config.toml
encoder_arch = "vit"
model = "masked image model"
dataset = "rendered scenes of coloured solids on a plain floor"
train_examples = 97500
image_size = 32
crop_scale_min = 1
horizontal_flip = false
method = "mae"
mask_ratio = 0.75
loss = "mse"
encoder_norm = "layernorm"
encoder_norm_position = "pre"
encoder_activation = "gelu"
encoder_mlp_ratio = 3
encoder_head_dim = 32
encoder_fused_qkv = true
encoder_bias = "all"
encoder_qk_norm = false
encoder_parallel_block = false
encoder_inner_norm = false
encoder_patch_size = [4, 4]
encoder_layers = 8
encoder_width = 256
encoder_positions = "learned"
decoder_width = 256
norm_pix_loss = true
decoder_layers = 6
init = "kaiming_normal"
residual_init = "none"
optimizer = "soap"
beta2 = 0.99
learning_rate = 0.0018
beta1 = 0.95
shampoo_beta = 0.99
eps = 1e-08
precondition_frequency = 32
max_precond_dim = 512
one_sided = false
adamw_lr_other_params = 0.00086
max_grad_norm = 1.0
max_steps = 9300
batch_size = 384
epochs = 36.6
lr_schedule = "wsd_sqrt"
decay_fraction = 0.3
final_lr_fraction = 0.01
warmup_steps = 460
weight_decay = 0.06
adamw_weight_decay_other_params = 0.01
Rows from block 5 of the encoder of a small masked image model, named by matrix and row number. Rows with one number belong to one neuron. Each number is 128 + 24 x the weight over its row's rms, rounded and kept within 0 to 255. All counts start at 0. After the name is the row's rms in percent of the matrix's.
After each neuron's rows are labels from the 100 images, of 14848, where the neuron reaches its highest value: "lies over" is the class under the peak. Only what is clearly more common there than usual is listed. The data: rendered scenes of coloured solids on a plain floor. In brackets: how many of the 100, against the usual share in percent.
# fc1: MLP up (encoder.blocks.5.mlp.fc1.weight, 768x256), inputs 172-255
# fc2: MLP down (encoder.blocks.5.mlp.fc2.weight, 256x768, transposed), outputs 172-255

fc1.127 092 [128 123 103 162 125  76  61 155 132 142 115 128 159 146  88 140 113  94 108 147  99 155 184  76 162 128 117 171 140 153 100 165  97 136 127  87 124 137 150 127 127 145 133 151 138 144 155 164  95  70  87 166 115 113 143  94 126 119 126 126 129  90 144 129 131 108 158 157 121 133 144 152 147 106 149 183 118  98 185 139 132 137 103 114]
fc2.127 148 [123  85 147 161 120 184 165 159 136 121 129  88  92 138 160 177 146 130 137 105 121 102 116 146 111 149 121 101 137  98 185 155 128 115 121 158 110  96 148  92 139 107 120 134  89 109 178  98 184 137 134 104 112 101 150 130 135  98 109 125 169 102 140 127 110 154 194 130 141 131 127 137 146 133 154 146 122 128 145 123  97 125 174 144]
lies over: spring (69 vs 0.5)

fc1.644 081 [143 139  96 100 137  55  82 120 150 143 165 148 127 134 140 161 139  79 109 109 131 177 182 173 169 112 145 199 109 108 146 143 118 138 155  97  91 163 125 152 179 145 148 154 117  89  93 154 119  90 122 162 148 131 108 111  98  93 144 119 124 141 129  78 117 149 121 121  94 124 112 142 132 134 114 146 122  89 104 115 142 137 169 122]
fc2.644 111 [126  99 151 181 125 188 181 169 127 113 119  89  97 130 132 166 151 147 144 125 118  98 105 110 108 146 125  79 155 121 168 155 134 107 105 162 119  78 153  93 108 109 111 113 107 131 184  94 186 135 136  86 114 105 156 131 155 123 113 123 159 104 140 156 130 130 180 148 149 138 140 135 143 136 159 144 131 138 177 132 102 118 152 155]
lies over: bumpy ball (33 vs 0.6); spring (29 vs 0.5)

fc1.289 154 [ 96 139 196 114 118 142 129 128 166 109  83 131 117 116 141 105 153  97 142 118 136 134 103 111 156  94 158 129 132 121 113 105 131 143 116  95 110 135 113 119 167 145 102 106 133 134 132 147 116 126 160 115 124 103 153 145 148 151 170 110 132 131 109 164 142  99 118 102 149 114 111 147 134  94 148  91 103 137 142 157 104 131 134 146]
fc2.289 101 [126 179  99  97  99  83 114  83 104 132 140 162 125 118 128  97  94 103 113 149 134 125 128 122 143 134 120 145 116 166  99  96 157 164 156 122 159 130 139 113 132 120 134 114 131  87  87 171  83 158 147 143 137 149 127 116 140 123 114 162 119 140 114 121 110 153 116 151 157 102 116 120 108 104  98 126 118 122  92 110 135 123 137 102]
lies over: chain link (28 vs 0.3)

fc1.667 167 [168 101 121 113 112 129 142 111 160 100 118 158 172 162 130 114 156 101 106 144 106 111 165 119 138 131 129 141 132 147 122 104 144 154 121 120 116 153 148 109 174 127  99 177 107 178 135  68 131 117 118  80 139 136 146 140 134 178 133 162 117 150 110  98 158 138 124 154 142 149 140 124 121 137 128 116 151 115 120 101 159 128 101 154]
fc2.667 100 [102  98 133 139 111  78 146 123 154  88 143 116 164  82 122  88 135 104 119 165 125 160 136 126 146  94 134 128 142 111 119 104 127 139 100  84 119 113 113 140 133 152 131 111 156  92 118 148 124  92 110 162 110 136 101 143 107 168 132 104 141 134 128 135 134 142  63 161  83 144 152 145 149 150 135 124 140 138 166 144  99 121  86  92]
lies over: cube frame (25 vs 0.4)

fc1.437 062 [116 129 109 126 146 152 111 106 113 142 115 134  98 161  93 126 102 136 130 117  84 119 116  82 126 103 112 121  89 161 158 102 152 145 144  69 140 117 149 132 128 111  96 136 112 156 181 139 133 149  78 146 160 135 137  95 110 134  88 113 112  98 131 145 111  92 128 143 129 112 115 113  98 132 154 149 137 163 129 135  84 137  85 126]
fc2.437 116 [119  98 155 173 116 156 151 169 136 120 131 101 106 126 160 176 153 133 116 114 139 104 132 151 118 157 123 114 155  97 176 174 117 126 119 167 104 106 141 108 152 100 146 133  87 102 164  99 163 128 139 110  96  97 146 149 146  79 131 127 176 100 153 120 126 160 201 124 136 140 138 153 154 117 152 152 126 108 150 132 113 131 176 148]
lies over: bumpy ball (28 vs 0.6)

fc1.623 113 [ 93 163 109 118 132 135  90 118 107 150 154 122 115 146 130 109 131 112 171 108  75 115 112 171 130  98 130 112  99 168 125 156 167 124 111 120 114 142 129 154 120  91  76 100 194 191  82 140 151  99 111 159 135  86 120 107 120 136 116 167 114 148 129 112 160 160 126 105 149 153 136 138 120 146 125  91 171  98 126 109 153 155 119 141]
fc2.623 115 [129 160 112  86 126  72 101 104 132 133 127 175 153 112 117  74 112 123 120 143 148 143 131 132 140 115 125 126 128 144  60  88 139 133 140  90 153 171 101 145 105 136 122 114 157 162  76 139  92 116 125 142 153 152 130 141 126 160 138 131  93 174  92 119 141 111  61 134 124 133 105 118 108 122  93  96 139 128 107 128 143 130 106 100]
lies over: tube (42 vs 0.6)

fc1.324 138 [129 147 117 111 112 151 131 115 146 113 146 148 142 151 146 156 111 147 132  76 179 160 150 106  75 137 116 102 187 112 115 115 147 163 129  87 133 135 119 144 100 156 118 156 132 110 151 105 128 147 135 129 102 144 143 126 167 160 127  98 149 133 125  93 137 120 104  85 121 155 138 138 139 152 135 179 121 109 124 143  66 118  95 121]
fc2.324 082 [138 174 108 120 120  67  78 116 136 149 154 118 142 129 146 102 131 135 145 147 130 129 117 144 176  96 112 153 102 150  81  87 143 118 116 136 124 149 111 140 126 141 143 108 137 173 110 165  71 157 151 140 101 183 134 139 100 129 129 141  98 160 113 126 134 109  67 155 138 119 112 116  98 130  68 113 125 139 117 143 148 143 116 113]
lies over: torus (36 vs 0.5); chain link (27 vs 0.3)

fc1.59 075 [163 107 106 118 117 114  91 171 129 100 154  99 139 166 124 114 115  94 138  96  94 132 132  96 177  98 159 104 122 130 118 143 124 127 148  85 153 116 140 196 112 133 109 133 112 111 179  80 136 135 121 139 135 137 147 108 150 125 152 112 110  95 133 141 109 113 149 152 109 156  90 133 155  90 133 170 112 127 142 144 166 137  82 117]
fc2.59 137 [111  91 149 171 129 170 154 150 134 127 129 101  92 141 144 187 155 129 129 117 131 106 134 149 113 155 107 114 142 120 182 163 127 113 112 163 100  96 150  78 152 113 129 127  99 114 173 113 180 123 130 108 109  98 142 139 135  91 111 126 168 100 148 131 116 160 189 133 136 122 151 151 138 143 161 146 132 122 156 126  96 122 180 150]
lies over: spring (61 vs 0.5); cube frame (29 vs 0.4)

fc1.500 144 [ 90 120 128 148 138 150  98 124 118 117 130 113 156 135 107 110 118 105 141 105 124 117 102 138 121  94 153 134 147 137 154 105 112 142 177  94  96 135 124  64 111 142 148 121 134 150 101 114 121 143 160 190 118 103 124 151  93 113 137 150 101 127 106 133 150 135  83 116 106 179 136 136 101  92 160 135 138  93 135 111 131 154 149 134]
fc2.500 120 [136 153 121  94 140  96  89 105 129 137 122 169 174 125 105  76 101 132 117 131 147 130 130 123 127 110 133 144 124 142 109  82 121 154 131 102 139 165 102 157 109 152 116 105 151 151  74 139 102 124 122 126 141 142 128 129 133 164 130 132  97 162 116 113 127 113  63 136 138 133 105 102  93 122 101 110 131 121 133 132 145 144  98 111]
lies over: tube (52 vs 0.6)

fc1.224 107 [107  99  74 141 152 145 122 113 116 150 144 126 112 110 167 147 136 113 127 144 141 126 173 134 126 108 125 193  91 105  96 126  89 111 166 122  90 100 117 127 188 117 144 112 115 112 137 109 152  79 136 155 169  89 144 147  96 148 134 126  86  80 116 111 145 128 177 144 112 111  93 125 162 132 152 144 145 139 132 141 121 141 149 126]
fc2.224 063 [146 139 140 128 125 114 140 135 128  97 122 130 144 136  84 119 126 133 103 144 141 150  88 120 116 134 134  94 143 101 133 102 135 134 100 133 178 131 150 138  94 152 120 121 167 100  84 145 100 149 152  90 107 137 115 127 176 140 117 123 114 188 138 123 130 111 104 131 131 132 150 134 104 103 127 126 124 110 127 128 165 115  88  94]
lies over: bumpy ball (25 vs 0.6)

fc1.22 140 [144 143 158 163 152 139 107 112  86 146  87 104 155 109 143 153 109 166 112 125 136 142 153 118 136 140 115 147  86 157 130 104 127 123 133 115  87 134 125 145 132  93 125 187  93 109 127 133 125 144 139 107 107 153 200 120 136 134 193 114 134 149 132 123 103 182 124 159 157 167 123 125  64 117  71 132 153 125 138  88 144 105 158 119]
fc2.22 115 [121 167 122  89 141  93  84  98 132 123 110 188 144 123 118  81 110 113 132 108 132 169 129 135 134 103 126 149 116 150  80  95 111 140 123 104 146 158 103 156 126 143 118 114 165 129  77 161  86 128 128 115 148 138 120 123 108 174 153 123  77 165 125 121 131 110  75 151 118 124 112 111 113 132  89 111 117 131  86 129 156 126  88 109]
lies over: cylinder (26 vs 0.5)

fc1.241 127 [126 157 134 155 103 150 121 128  90 148 131 148 148 121 122 141 126 132 126 119 114 132 120 118 104  89 130 142 147 148 116 132 140  95  83 157 159 143 104 118 113 155 120 155 155 111 134 144 145 152 143 180 122  90  92  97 111  99 149 177 138 150 146 135 176 155 152 139 100  86 143 114 106 129 106 127 108 156 162 139 149 162 157 135]
fc2.241 118 [127 188 116  74 142  69 104  96 120 127 136 169 153 139 112  88 129 135 125 132 144 142 134  98 160 105 145 140 124 149  79 104 136 146 145 106 139 160 121 160 130 149 120 116 164 142  79 152  85 124 125 152 134 163 103 112 105 167 131 134 112 171 113 126 158  89  59 131 124 120 106  99  98 119  89 110 136 133 106 140 153 162  95 110]
lies over: chain link (25 vs 0.3)

fc1.593 106 [130 155 173 139 119 114 120 120 116 106 175 162  95 125 127 152 130 134  79  97 106 119 106 161 122  95 116 145  92 189 145  79 133 134 132 142 160 156 147 107 132 100 148 138 121 125 166 128 107 132 119 141 145 111 126 129 142 136  98 143 127 121  89 137 116 101  81 146 119 120 125 128 119 127 132 159 110 138 107  94 132 125  79  57]
fc2.593 083 [116 178  95 105 133  86 122 126 119 165 118 110 143 142 145 124 112 118 144 155 141 153 133 119 161 161 128 135 159  91  84 130 117 131 157  88 151 149 128 167 145 150 110 113 148  84 113 143 111 113 115 154 110 141 139 137 134 177 176 122 102 121 139 110 127 129 107 110 133 118 105  94 110 128 116  89 132 143 115 136 123 140 128 139]
lies over: spring (26 vs 0.5)

fc1.200 101 [110 113  87  99 147 120 134 140 144  99 171 130 134 107 160 147 160 161 127 106  88 110 132 132 107  98 149 147 137 164 123  80 133 103 136 100 167 103  94 112 114 133 110 167 141 163 177 166 118 114  83 118 124 106 136 146 160 142 100 123 110 107 155 139 147 124  67 169 137  65 130 122 130 126  80 139 130 142 135 115 133 118  84 111]
fc2.200 074 [109 123 130 129  96 139 112 132 116 157 117  95  76 160 133 150 132 113  75 131 169 141 130 130 121 162 105  82 169  93 123 144 129 156 132 124 133 146 165 110 209 131 104  99 110  92  92  88 156 119 128 134 111 133 167 120 137 109 120 142 145 112 161 108 118 152 194 105 116 171 119 134 152 133 161 115  89 146 148 111  91 114 131 155]
lies over: sphere (36 vs 0.6)

fc1.246 074 [124 133 154 125 176 162 165 189 123 169 148 153 129 151 126 146 138 143 142 144 100 122 118 115 161  98 118 136 118 138 145 119 134 107 148 110 142 182 101 137  94 101 161 149 130 140 115 141 122  85 175  60 134 149 117 144 129 138 171  99 125 125 102  95 128 101  85 136 112 130 145 112 166 115 156 185 137 135 138  59 165 144 154 139]
fc2.246 107 [111  89 122 177  76 131 121 116 135 109 112  89 112 119 146 164 150 112 131 118 152 107 140 144 106 165 131 100 158 114 173 163 115 148 102 177 109  73 166 100 168 132 103 107 114 117 168 114 163 153 101 134 104 107 167 123 133  92  90 146 146 105 167 152 107 161 198 131 159 116 140 160 129 135 151 109 106 119 136 149  96 139 151 136]
lies over: cube frame (33 vs 0.4)

fc1.595 165 [115 123  87 124 110 133  96 143 157  86 149 153 181 140 132  84 122 129 120 132 124 120 152 119  94 104 173 123 178 175 124  56 145 109 120 135 120  93 134 100 147 141 100 137 110 134 101 109 103 108 129 126  98 164 144 152 140 152 127 133 130 123 124 160 126 118 138 156 133 161 134 162 153 152 149 125 155 160 139 126  82 104  99 120]
fc2.595 099 [118 142  89 101 123  86 129 149 126 120 140 129 131 125 124 109 110 112 118 175  99 127 125 130 116 102 100 137 136 154  82  56 137 148 131  95 117 138 118 126 111 123 131 105 166 167 121 176 103 132 143 118 153 133 118 133 138 167 134 124 108 176 100 128 108 110  97 107 154 144 135 106 101 104 102  90 120 103 158 174 151 102  87 121]
lies over: chain link (26 vs 0.3)

fc1.169 143 [104 125 126 139 131  84 135 104 115 102 148 141 132 140 142 148  96  65 136  83 101  85 120 122 162 103 169 119 127 145 134 138 131 156 149 100 118 165 107 122 159 128 148  96 172 153 101 135 133 126 154 168 108 117 143 148 103 153  92 130 130 120 142 131 119 149 116 140 132 197 125 114 101  67 113 125 155 110 146 104 129 102  98 124]
fc2.169 097 [133 167 133 107 141  94 101  91 123 125 133 164 160 117 111 103 119 126 109 122 139 148 128 140 155 123 138 151 124 155  91  90 113 106 157  98 129 147  90 141 132 148 136  99 176 138  67 158 101 113 113 165 104 161 121 113 141 183 141 128 114 143 129 122 148 129  90 130 127 149 114 117  99 134  89 109 118 117 108 168 144 146 104 117]
lies over: tube (28 vs 0.6)

fc1.115 068 [141 149 142 162 111 170 115 140 152 174 152 107 140 116  94  93 149 117 123 117 134 129 110  80 146 126 138 121 126 123 111 126 127 151 125 113 159 119 111 146 117  99 122 127 155 123 150 121 143 128 104 133 119 122 153  90  92 136 163 102 129 126 159 120 156 103 108 111 104 125 102 124 163  95 157 124  97 106 144 111 139 129  98 139]
fc2.115 098 [111  89 122 145 141 150 150 154 137 103 104 125  88 133 170 185 124 134 126 123 134 104 132 162 115 138 118 121 131 143 176 149 113 120 118 162  96 109 151  75 148 136 144 123  97 118 152 115 151 134 147  98 100 116 130 164 151 100  81 143 146 104 111 135 113 154 189 137 152 133 157 149 129 142 132 152 141 129 134 147 114 129 183 152]
lies over: bumpy ball (28 vs 0.6)

fc1.670 054 [111 145 143  91 147 102 165 144 125 118 150 116 129 101 115 171 107 110 122 155 112 113 101 122 106 179 121  81 155 104  80 107 139 140 128 107 151 117 140 121 159  94 124 151 165 122 102 153 102 113  96 131 107 128 108 179 139 158 172 129 130 154 129 162 109 106 136 141 114  91 129 131 186 115  87 128 128 103 153  99 136 145 151  99]
fc2.670 105 [120  74 139 184 124 180 135 156 129 132 121  98  99 133 128 156 164 145 139 104 102 112 121 124 125 130 126 140 131 129 184 164 106 134 126 155 104  91 143 117 140 114 128 132  84 126 181  89 181 132 133 117 120 111 165 116 138  94 107 124 154 105 142 113 125 157 172 115 155 135 124 136 117 134 172 144 118 128 147 129  85 121 152 137]
lies over: spring (38 vs 0.5)

fc1.79 132 [ 98 114 109 159 120 132 127 167 168 126 120 102 149 178 127 115 107 131 134 166 128 145 161 105  97 152 160 155 149 137 102 122 182 134 174 125 144 109 138 104 102 143 105 137  80 132 119 130 115 122 128 101 121 167 137 120 113 174 114  97 114 166 105 134  81 104 138 146 138  88 141 111 141 121 165 140 106 162 163  89 145 106  83 147]
fc2.79 085 [168 169 102  90 137 115 118 105 129 128 125 155 156 103 103  88 120 115 103 139 125 143 120 150 149 125  98 118 117 145 102  74 105 138 113  98 107 143 119 148 126 108 127  96 158 133 116 163  93 124  98 121 131 146 102 156 161 143 150 116 100 148 139 110 148 133  68 106 131 155 115 127  94 101 110 103 116 111 130 153 157 120 106  94]
lies over: chain link (31 vs 0.3)

fc1.456 070 [107 112 114 123 165 107 158 215 108 143 119 132 133 142 160 122 121  93 164 133 138 173 153 146 132 149 163 128 117 131 119 121 132 111 170  93 149 145 112 111 129 130 117 150 121 141 116 131 147  90  87 108  97 118  95 149 120 141 137 143  83 115 142 133 118 138 176 120 111 106  97 135 124 101  87 158 148 172 146 147  77 143 136 117]
fc2.456 148 [125  88 151 175 112 176 143 158 143 123 133  91 104 141 141 182 151 133 126 111 122 103 118 134 116 152 120 114 148 118 186 173 119 118 109 159 109  92 160  98 144 108 123 140 101 110 188 107 180 131 129 123 117 101 153 132 138  90 113 118 171  94 149 135 119 151 193 138 138 138 140 149 151 141 169 149 126 122 152 124  99 124 173 145]
lies over: cog (33 vs 0.6)

fc1.15 106 [ 99 169 152  87 129  99 115 118 111  89 144 134 126 128 100  89 142 137 139 123 132 126 103 114  77 114 158 143 135 142 127 120 133 144 127 116 133 176 148 134 110 153 113 108 144 116  97 148 134  77 107 115  90 130 127 128 120 136 108 130 116 102 120 142 132 123 152 107 128 162 116 149 123 145 127  97 117 151 126 122 148 160 120 124]
fc2.15 123 [135 183 103  76 137  79  97  96 129 122 119 165 142 124 124  82 112 126 116 136 149 149 130 132 130 107 136 146 110 135  84  93 141 143 133 102 148 149 101 155 105 145 124 113 165 148  65 157  85 121 131 138 144 155 112 131 131 170 135 138 102 160 116 118 154 100  82 121 120 136 117 123 128 125  91 107 139 138  95 130 165 120  87 115]
lies over: disc (28 vs 0.6)

fc1.619 110 [123 114  57  93  82 112 151 119 117 131 102 134 131 148  81 123 142 111 126 149 109 100 132 118 162 124 170 142 159 113 157  85 121 132 140 152 106 155 144 101 101 149 155 153 135 165 106 181 152 154 124 123 156 158 153 112 110 183 115 169 152 133 158 113 114 162 127 134  82 147  94 147 131 142 116 130 145 147 133 118 105  98  87 136]
fc2.619 104 [138 167 134 110 133  91  96 117 119 142 121 174 173 117 120 102  97 137 131 165 140 168 135 126 143 123 148 137 120 151  78  96 113 132 131  99 146 164 108 154 120 114 114 117 162 131  89 128  87 145 121 131 157 133 100 108 122 176 128 141  68 164  99 114 140 106  61 120 146 103  99  97 122 125  91  83 143 121  85 114 152 131  75 128]
lies over: disc (28 vs 0.6)